From a checkpoint of a small image VQ-VAE.
Data: trained on larger renderings of crowded toy scenes, 22605 training examples, 11.0 epochs.
Rows from block 5 of the decoder of a small image VQ-VAE, named by matrix and row number. Rows with one number belong to one channel. Each number is 500 + 50 x the weight over its row's rms, rounded and kept within 0 to 999. All counts start at 0. Numbers have three digits each.
After each channel's rows are labels from the 100 images, of 14976, where the channel reaches its highest value: "top examples" is what is common among them; "colour at peak" is the nearest of a few named colours to the mean colour under the peak. Only what is clearly more common there than usual is listed. The data: larger renderings of crowded toy scenes.
# convs0: first 3x3 conv (decoder.decb.1.0.convs.0.weight, 64x64x3x3, each kernel summed), inputs 0-63
# convs1: second 3x3 conv (decoder.decb.1.0.convs.1.weight, 64x64x3x3, transposed, each kernel summed), outputs 0-63

convs0.51:505514492440436512419494455527493520464464556532542517616532487438437485526481476491519464505486457600583550377500433526451496519497464414349485530478486507458522447499478367506532464538481546
convs1.51:598496461534527452524531540503564487527635521513441456450431465497578587493489493487501443461512520428418501529474572425500474459558578507531554560510562462510510584481525506460466576521434381
top examples: blue object; its colour: blue
colour at peak: blue

convs0.46:521498607550510471488548471471531423406479527521468487586542416450460555489471470568513485533405427568489565482521507475452606566492525494449517525486557513458581515478511526478640437440509553
convs1.46:554532501477485466454548466569491484577538516525485540483494448538413556513526485473497510543413572500493434620540463578544458462458471500441466513370561516523397492495396569520461511549572438
top examples: red object
colour at peak: red

convs0.54:502334434423512523444480560533430511530488558533468482493499488529444503489579505578499509510487520616465501416488427454490371477391499384513500458479473468450520484513499532511493471446507495
convs1.54:538553612603565513487472398497580516555565451517552476505540530467590446458465509504428529515566448472537524516506533541551620488578567460514444556580485553501527507411512510523495505452481446
top examples: light from behind the camera
colour at peak: orange; yellow

convs0.62:507507416516483487523398486431474539586495443438589507452486591543502451466511421424540524459498539484482489398522490480538391430500512473467524501556560527462453483416489526485542357535488541
convs1.62:493507525512603541360531512541480470452557477496408535477439484433507511542503522516495444493482447547591506629505492513463588487477498561471449467544445512475613568570502499496418548496567454
top examples: light from behind the camera
colour at peak: black

convs0.4:450516488476409559554644529495541493529515583495546496496456495499451690510484428481449549520501515497491504494595457450551513463469485543474519493493448482565397456521439482519458446441539479
convs1.4:472477520439553466404358461489476487487517540441499461489520501420538349527487597534556477502574473425552503553444490518538494544570445463520512547432550478453529480515500508486469531590413502
top examples: hammer
colour at peak: black

convs0.52:477510508403418542547514482505606453450532519496511454551507415424482526503510558490416429464492588486463441508521534447561519539461417469465606441431442469477542514538585484465527552606506528
convs1.52:504480511572530506395494487542413531463537497504547530528466549542457491506531454562499427516468471502534550504512480555404450423524581467606532619490484453562488478403411523461443479408565467
top examples: tree
colour at peak: green

convs0.53:487511478473422458441487446419475455476510557582489466463526462509449411456419433526463426563530509599531545456625512503514458585446541549510555503539485352485505494518486510479468485420521528
convs1.53:473552473508542509473491508459526490469480414464517540491458505421460635477545527510613552423447488441426511553519543505436497475586504413538491523499422680506491512509475557551493495523486531
top examples: its colour: white
colour at peak: black

convs0.60:508463522575501507470463522512435551481427483446562547566495548545589400450588492553492549627430528530462499464523517537470512585496536557510523472584444472377508464450479561505477477533578532
convs1.60:509504536462481471497579421501476431500500533489569508467514552474454557509434537449455446398527433461528627555535469492576463376521466396493444508451505596541462575559508488479508518531459441
top examples: red object; its colour: red
colour at peak: red

convs0.40:439483504447438422523584476464532481530429504543455409437437444427352539415543469486516518500565479453423519501501490424465559499458535502503467510531436399520602486463523480456513456532463528
convs1.40:533419578498469529503454526470445482512608442563529509408513446571587561553506442513527466395552555560504501539432510524519508483476607502469494492466524563572385482550508491529584476441530517
top examples: teal object
colour at peak: green

convs0.25:462477509519448479531558461490523505390495529506461433512421421462600584419532442453523438522518439569487532457515518390440481466485443519474468487518436404480549405515497541431580517426496521
convs1.25:468455579414518504453493534501502486561592530549512553501571494582454459516537403528597537434489558426515584460478449577505467524576520488513588537514552629519444481437509490479431501517479470
top examples: red object; its colour: red
colour at peak: red

convs0.45:517489554448577488533579513472488531516460490591393472401487467527495586522463413488507447545482508482433550549474532559621517500565419576504517543541457493444550550472437440537573460479552458
convs1.45:478547477520474504463469566571493504442615463501431567542541568496470429541466537584487469473501492580530440485531608492505581501446546457476590421531477567518459428535554495432404500470504571
top examples: its colour: green
colour at peak: green

convs0.41:460425467464438523505468450479428363491538444486516444538521445447465554508439505485499408416506488465491511499520594411541474457483459376484490512417399410560529508548507521484444479493462515
convs1.41:491497537480503508505621551530574627580463508479494481562502557522487401464551533471481524504585547629504533501484394553482477531496583528493473429516568588545504446522448488428493483537480499
top examples: green object; its colour: green
colour at peak: green

convs0.12:452511478483449567419474569536615580547475511541537450489506636437556470450490435396480582507550527485448517532476431447504484586505499551558450507525437511525550500516534576553480489559553472
convs1.12:518569531586539483558544528474413420529503528391490513493476421497416537540494463534416390511436504531487513522633465573506514443489522494498435546455530490413448558516476453504416473460493538
top examples: hammer
colour at peak: black

convs0.26:521373413525521568501573477509448438454561531419521559552439520552588525495479445529513546480539409480445498461485544452479476465498557523466447414481615507471392475504465566467500546547467490
convs1.26:476582556458461515548398476456508523462527432468507567512510519441526501489549455496507482484493542479535525490508509477486455548595437446444553609511442462349623432454455437480467507425489544
top examples: light from behind the camera
colour at peak: black

convs0.19:472548537414441450423517572474588513497530556497494463487551463389396514501457518478508448503480473462396559426516555417484505580501565511484416542492390439465479478533419525481454514462490498
convs1.19:482483589551522520570514409538498475549498419494626537475432558554546537469540472605430503477515493490523487563438415488549549455502542470532528471470556537578514587416567508523484459440500580
top examples: white object; its colour: white
colour at peak: black

convs0.15:468509491502516530435489550471477506512454389559555471617503392449434445501432506586487451406577449585436526518550443452521537536485595525469521489501538508620464435479476513526494529485527492
convs1.15:530471545503443475503517492493547441415546547552460546410518495559563597494528423477520523543447604474501442483409481566483550505478403392567517583441432495534498554516499523442468468512534422
top examples: black object
colour at peak: black

convs0.30:568497435496524547492525438420523540457423489500514489516448489528481617394497468469556478612526457537462493429460599589516427505497533497469440580575527504514479433425422515496522417518461505
convs1.30:493446582478452500455443524476411499486559469523525505471498477499553448602502466472528600459481569488548527551470455399502479418466448507539531399524396571553442571486596503546502560534490436
top examples: red object; its colour: red
colour at peak: red

convs0.63:595425522412474441508623493421555445514511457461481498497452487553516551486519503532486509593468503438397556480491517517430541565528534441553538457552498511576462539406433529571547466482579492
convs1.63:446515498516458518519419536536423565564521496535490518442462477417487452523510555548537506536517612646574445530543459494547498442512483506408515499463470396487470403575505502533530516511394471
top examples: hammer
colour at peak: black